{
  "dataset": "Morse code for random letters and digits, with fading, noise and interfering tones",
  "vocab_size": 41,
  "encoder_layer_scale_init": 0.1,
  "fusion": "prefix",
  "decoder_head_dim": 64,
  "decoder_qk_norm": true,
  "warmup_steps": 2560
}
Rows from block 8 of the audio encoder of a small encoder-decoder audio transcriber, named by matrix and row number. Rows with one number belong to one neuron. Each number is 128 + 32 x the weight over its row's rms, rounded and kept within 0 to 255. All counts start at 0. Numbers have three digits each.
Before each neuron's rows are labels from the 100 clips, of 14976, where the neuron reaches its highest value: "peak on" is the class under the peak. Only what is clearly more common there than usual is listed. The data: Morse code for random letters and digits, with fading, noise and interfering tones. In brackets: how many of the 100.
# fc1: MLP up (encoder.blocks.8.mlp.fc1.weight, 1024x512), inputs 399-455
# fc2: MLP down (encoder.blocks.8.mlp.fc2.weight, 512x1024, transposed), outputs 399-455

peak on: the character "n" (25)
fc1.170:108128159141128128133128128128194100128128117128128076083079151128128156128175128128112109128128128224169128128170117120042124128128126128128128128178128174128128128255128
fc2.170:167128215209114128110163108128128181128230128128130194128128159128128099058175128128183153128128128181128155184112084181128128128118060128128046128094128128128128128128191

peak on: the character "3" (33)
fc1.362:157128133128101170051141127133128128128255143128085121128175142128128128129063168060071128104128128107128167128128168128148128128123107128128044143125128128128164158117128
fc2.362:128128128169128128192128158153128145128128128128094194128128215128080128128128173167184128252127216128115120128166128128168128175075128086075128155130176116089128149144063

peak on: gap (99)
fc1.725:128128151128047128128128159128128128128128128128128169128128088149128217168129128090097096128128186128128065142128128174128128128128185128128199128124128128088160128128128
fc2.725:128128128170128143128128128128098177138197128088130128161128160099166158099128128128134125128128128136149128128155175065128181128128128128128128158128102128149128128154103

peak on: the character "7" (47)
fc1.619:184060128128128160076128128209128128128184128128169058128066128128086171128128128128048128142128129128128128128128207128128128128123128128128195128128139146128053129128128
fc2.619:128128128128128128128128128141128128109132178209179171128101132128188128128224128136166177128128075113128128076248128128104128128128128107156128143090135128167128128128145

peak on: the character "q" (27)
fc1.269:179121114200128128180128160097189241200128127128128128127149064083128156128128128128128128128128176128102197128128106164128097128128128128128177102166056128152128128128137
fc2.269:206128128128128072128111118128128122105128128077099193128128201128128080070128128128079128048128128128154133128128128163128128115121179128128128125128057128128173147128128

peak on: the character "6" (26)
fc1.302:135128131093128128128128128181093128217180036128159128128112128128128128128189128117128128158128096128032128081174128128096128147128059128209128112128165128128128153089128
fc2.302:205209120128205094128048128141128128128128128128060128122128128128098208128128145128151128128128117128174128128128128128076128112128180128172128128128167128102128096128128

peak on: gap (70)
fc1.227:128128114066128131128128147128128128151171110128158098128153128102128081128128101128228128158176088171076128128104128192101123128128128128128128176128128150083128128193128
fc2.227:128087142128166128181128128128128094128100108128128128166133128092131079128128128078128128207075152149128128098128128128128167160095128128194128128128128128071187128128128

peak on: gap (96)
fc1.578:128128168144128128128128196184126128128121174153128173128128128128128236128104128128128128128074041128173113148179165128195128128190158120133065104128128129120128128116128
fc2.578:100169128124128183140128128063128128113128128128156099128142128138128128182128175128194181128128095128128103035128085158179150128063128128128128125119194172125128128054128

peak on: the character "i" (31)
fc1.264:128205096128128122105150128190128183123128121099198144128128128182170179037128096128113128182147127128128128128084128083131128128128107116128117128185147128090128128128206
fc2.264:115124138192128120091128164128128128128169128128128128128128128156152088178227153128128128128173095128125128069128147128163128128128165117128136128088179128142128087113196

peak on: the character "i" (34)
fc1.7:128128128116128155128128176128160128049128119128097128128128134128128128128178128128128075224081144128221128128128128119133128128127128128099128128155128133224128128128065
fc2.7:224128128128128128128128137149128148128080138128143108091133091128161128170128128128128128128128128053128128047128091128128128128141128128128029128128128128091171128128128

peak on: the character "t" (83)
fc1.216:128100128162128063128150188128128068079128128128128112128159128160128128094160102047217082146075036128143128128202128128078128128128128113128143150071128128128128128130105
fc2.216:128128191170128128128094128128128089128128128054125128128128057157128128128128128128128149136128128128128155069128152128128083128135128125111147128128105089187138142035240

peak on: the character "y" (25)
fc1.305:070130120128128162128167128123146128128083128128142059100113128096110128128105128221128126128128128128128128128068098050131128180128106128132128128106128147129143142128087
fc2.305:128128099128128128164128128160128117128221081128128219128142128128128197128149146128128112105116166128128105205151128128200128128128109128117167128209128128128128128128143

peak on: the character "4" (34)
fc1.337:146128071110078140098128128128055128184220119128030128128116128047128127115128072112128128128088128128128128195128071176167128128128128192128109049171135128181128134128118
fc2.337:128154128128126128128043128115128128143132162128140128175128128128128106062199128156128128128128128128128092113155157161212128128128128095128168142172190128107128128176157

peak on: the character "7" (34); the character "6" (29)
fc1.455:128151118218183128127039169157094128128100138019094128142128128128128128085181154128091128114128128128128128128128128103128128111175128196203128128162128128128128146128100
fc2.455:128128128109103139109128131123128132128088124128128128128149198167128128216097148075051128142128051128128034124077128141181128092052154124128064128128178170128139128129240

peak on: the character "h" (25)
fc1.201:128114048128128111128107041202128128167109128123062128128157128128037128128105128137085128102128074128142128128203178128128135160128128128141113128165128094128128128128115
fc2.201:128128128128128128185128128109128203180118128128099128128128128103169125196109099128128128128105128163128199128139128128128128128128059128188125128128128199128128128128050

peak on: the character "f" (35)
fc1.300:128128164128055128128149128128128128144128128171128176193128128110128255128108128106128128066128128128122064121128109125174128174123128128128128128129082117128128099148128
fc2.300:114128128128128077128128187128128191102158156116089155128110128128128128128163123208202128150128128128117184133085171128128128128108128158128128095128135043147128132106089

peak on: the character "m" (32)
fc1.378:128128128103150128128128128149170164222128165128128099128128136173174064057182195156128128175090081088059112128123139128097128128202082174128070128128109128128128128187162
fc2.378:128101128098128128128128223128075106128140117128133128128168160045157100061113128128088104160172118128128128140128128128153128153138128128137128157128136091164077050089058

peak on: the character "a" (31)
fc1.639:142128128128109128128104101128128128128128128101128128128131128130163140151128128128154128197128118131057128128128128118120128128107130128128088128146128112078128128182131
fc2.639:071180204128123128128128192068122144128132128155128128144128128128057076128091120128128169128164128165128145128081128128128128128128128156128127128138103040128136128128138

peak on: the character "2" (26)
fc1.365:128128128208128034175171117128045093128128128128128170128128104154128100089123070161147128176073150128128128128129128128115128128160078080111128212128059088157128170164128
fc2.365:128128128100230128128128128090122128093128128128128104036089128128128128073135128128109200113035163128128041128168128077133128144134128128128198207128161066208128133128128

peak on: the character "6" (34); the character "4" (32)
fc1.367:072099128128125100128122164206128128128074125130139128153151128128163099112141128128128128082084116128142137128128065090178128129113145221168128128128109128135128183128084
fc2.367:102171128128152138077128128102087128070206182128128152140128231124128143091162128128128128128167062087190128128128128128128128101128128128128106136104122128128077128118128

peak on: the character "i" (37)
fc1.585:128128128128128128207055060047128128167128128128055128128218128149194128098160097128128128128103174096184177155010128128128149128128111128180128128128109096128150128128128
fc2.585:128128128128084128074161116128128128084128128128128150128115063149109128183121128167168185143099128060063108128086051128150082179128060128128128122183134128128076065128144

peak on: gap (75)
fc1.460:128112081128177119085128128128147128098128050208129128167128128166056128184100128128128128128091128195128128143139128128128128190114128132135127151094142083128147215089077
fc2.460:044077076128128158128128064183076165085133120128115128099128128158128128128142128177141032128164128079141106128079089128128128084124128135104128107112181128128128128128128

peak on: the character "d" (25)
fc1.96:128140128128128188128072128125128128128143128128128128128087128048128128161128128088108143128164128192128088027063147128128129056128128128128128128080128080128128128128128
fc2.96:104128128128123128084128123128147164128128053109128128128128128082064128128128128131128128049051128249128234160129128128100076128095128061128128093128128128128073128057128

peak on: the character "e" (59)
fc1.149:128148128166101128128070072128137170219047088128128128146128060128201097085128128042128128128098076128179128105095128128128128213052128111128128128128128181128177128128194
fc2.149:171207128128138159128063104128181128128158061128132178128093125128211128135128128128154070159182128128128128128128097099194119128128128128083128128100142217128153128116089

peak on: the character "t" (38)
fc1.6:172081128149128128128131211128128149127119128054065095128128104085095128128128154128128128064115208128128143215134166128128128165128128130128128128133128097194128128135155
fc2.6:128164090128214082133128140128117158128164128128128156141099128128128187162156091128122115128128128050158145121058128077128128128201178128128156103128181128126078128121130

peak on: the character "n" (30); the character "r" (27)
fc1.142:139118164203128128128128088060128082128191076078121177128128128128087128092125128160128128128160082128124195128075128128067096128031101128128096128128126088128152158161028
fc2.142:102161128100128128086128128125121193066128164106128079128128128088173128128038128170128128128128128128128128136133128128082148168115045189128128128128121075128128128064121

peak on: the character "v" (30); the character "3" (27)
fc1.102:128128164128128115179133128128128094128063128128178128128143128173142135128102128128128128128189103126062100128102121128128128128128137096086128053074128128128135128086120
fc2.102:128128128128128111128128189104113128093128128061089128128223167110106115128188128128128128164091148019128177191128128128127128084122128128114128128200128128128128128128128

peak on: the character "u" (29); the character "f" (29)
fc1.168:095145080128128092128128128093128097095128128128128091128128128151124128128128111188128128128128128131128161062067089174098128128128201205141066208219145128128128096128128
fc2.168:128128064124090200082128202135151113131128128128128124128128104103092209147179120161128128063128200148128166166128121103080108133128022117073128178128128139128168128128128

peak on: the character "4" (36)
fc1.515:128128128151128151255018128128105133128128168112123102128128132128143128128173128128128130116142128128084181128128128128095128128075128106128167163115128173140150128128131
fc2.515:128083128135065128135128128128128128170142173128089128128119128128104128071074099128128128135092128156156127128128128028128103128128118128128128128087128086128128139128125

peak on: the character "5" (32)
fc1.33:166099116091051128191196128079128128148128128128128111221128109128128128190068128159128085128163128128128128102128105128128093126128131128128128122177089175128128160128068
fc2.33:128168163128070102055128128044096166128128128128180090083090128088128132067090093128128169120128128128128128072128128128090089096161079128128126128067128036128128124128128

peak on: the character "6" (30)
fc1.289:128169118128105136095128141161104192087115094084168060128128128128128130128087128128077183188128128128128128128128095128172128128146092057128027130128094100128128186128168
fc2.289:128137128128128128088128127128128128128128128124170128128128128188112149128139114109122128204130113124128081073128128128128128095128145145128128162128084128180151200128079

peak on: the character "e" (28)
fc1.462:120155193136128128128128128128148128128128128114171128138128128110048119162132159186128070152176128128125128128180128162128116126034158181128128128128127162085128143128157
fc2.462:128205069128128128128185128128128128053128069128128151098080019128173165082101128128128077155128155101138128128128128058128095121128111177071200114091128128085137128128155

peak on: the character "i" (60)
fc1.645:128128128128128124075128108190128128148153128128128128128128128106117117179128128128128128128128093050033128128131195128128128128045128100115128154104128097098085128149128
fc2.645:128128125189128128128123036102186128128188128197128083103128128128094153128128128116128086068128116128128128128128128130128178171128096128096064052163128128063079197128128

peak on: the character "i" (45)
fc1.157:128127128128138128195097128128128191128128128128116128062128162190128119128128172116082073106128197128072166128147137136128128144092055128128128128088128128128128128128128
fc2.157:128098128117128125128128091133128110128128108128140212182101128128128128200128156128128095077128141158128128122128076146058139104128096118134172173128128128128128128128128

peak on: the character "i" (58)
fc1.263:128188128128158128081140128120058126128128128128095095128073173162130128162016128116126169128115212040128174128166128128143105128128098149128128094160111128111145140128128
fc2.263:148220148182077153128128190146128128174128128128143128128128128193152090128144128054128128128065128042128169128128096128102163128036128128128128128128128128128128175150128

peak on: the character "c" (37)
fc1.665:128128128128128128079177128128128128137128128125115128244114153142128128128080184181128124128238128128128128073128128128128052162128162062128087128128128128058161103078129
fc2.665:104128090128128128078040084108076176128128109128128128083080128196128140134128128128176105128128128077066128108201083128177128128079118161097128195173128064128214128128065

peak on: the character "a" (27)
fc1.185:148165128169104128128064213133120128041128205077128003166128128128128128128080128128128103128115128050083161128128128097110128128094084171145134128128128120121075092140131
fc2.185:113128128128085128151128110128128128172128205180128128121128128128133150108129128086184087099128090042128128076128128128128128092128128197128057128076064066128128117081128

peak on: the character "4" (25)
fc1.663:097172128128108128128119128128109128134128123128128007128077128128108128128128128100128128133128144096149128167166128159128128138128128104128077141055128128128128128128088
fc2.663:149128128083195128157178128135128128184128092070128128233214079128120224128128128128111128063139048133128128128197128100132128183162155128128188178164136128054110128179170

peak on: the character "2" (26)
fc1.34:193049128128101128188128128205194069128128128092083127128181101168172128083128128102194200128103068128154100107164144128107183135128163128181128180128117128174122087116128
fc2.34:128109092128197128052128128130145182128128128071128120128138064128128128128128068128128119095117128128128128225128164128128070128137128128128177171128059141128153128128128

peak on: the character "s" (35)
fc1.707:128128128128090170128135128128128128165128128128128128139128137054128174164128107128128128128128050128047152128126128128128097108128128059128106128128128124174128128066128
fc2.707:128128128110128080127115128128128100091128128162128128138128128194128128079126089128113169128128128219172128128110187078084120128196140102128200128121104128128128128159142

peak on: gap (95)
fc1.560:094105189146128128128196128217128128099067118061128128128128128163128128154158128170128128128157128055096128128128127128128128128128142128128128056128128143122116128128102
fc2.560:128150113128128128137157128069128128137095083128117186128134128179128128178103128206090128172128128128097128136128128128092115123128074120039147097128128128160128128255128

peak on: the character "a" (39)
fc1.703:128085128128122067128128158128166128117030128128121023128128128128154128140128124128192107160128128164075179092101154128158128128128128128106128128128092128128128086077128
fc2.703:128128170128128094148128122128128128128094128128072174160128144088128183105061151124128068128170149128201167171162126196104128128128128128128136128128103128161157128128128

peak on: gap (98)
fc1.557:130128128155080128128121128128136132125159170128144159128128129128128137065128116165128154128128128128128098128085146128150170117084056106128128158128128141187128128087128
fc2.557:168128100128128128087128128128071128128128128128128128102128150128139093128078111128128182204201058202128101125093128128185128126128128128141174128147128150108128128112065

peak on: the character "3" (33)
fc1.372:175128088128188128183105220128128128139128098140140176189176128063173128128116028128125128121069128077128128181128128128128047159154187128128128086065087113144128128126128
fc2.372:081092128133128078128092128197128112128087131128185128150189084128128128152128171165199189128128128128083128108156143165179151128128128103182128080126128128128103128105128

peak on: the character "e" (56)
fc1.750:128201128155018095128128128128182180128134120144022128128128128128128093128137155128063128137128128128158172179128083107128236128089031128106167128113147128142128128128128
fc2.750:128128128069212205156032161085128180128122114128128131128128128128051081162128091070092098128086128180128160128128128128120128128128168182128217090214172128128128128128073

peak on: gap (100)
fc1.151:128128128089117200128133155176180128147128128114128161133128128107128128161165128128128147161128201132128114194064128128100128128128128065099128128204075105089128128036128
fc2.151:128128161128128128144128128193128128168128091128150089128137183106133128146176147133128128157105118119189128128128128039128165093128128128128128128170128128167128128128128

peak on: the character "c" (28)
fc1.296:128128128108128128170192128028128114128128128128085141106098073128128176128128087221128128128128204113128128163128128094128128135128183109128154128128128128028162128221141
fc2.296:128128121128128133133128171128174177216157066128138033149128128128128128170130128128120169128128168128128128128128128128093177067129128128128128128128128128186092158118159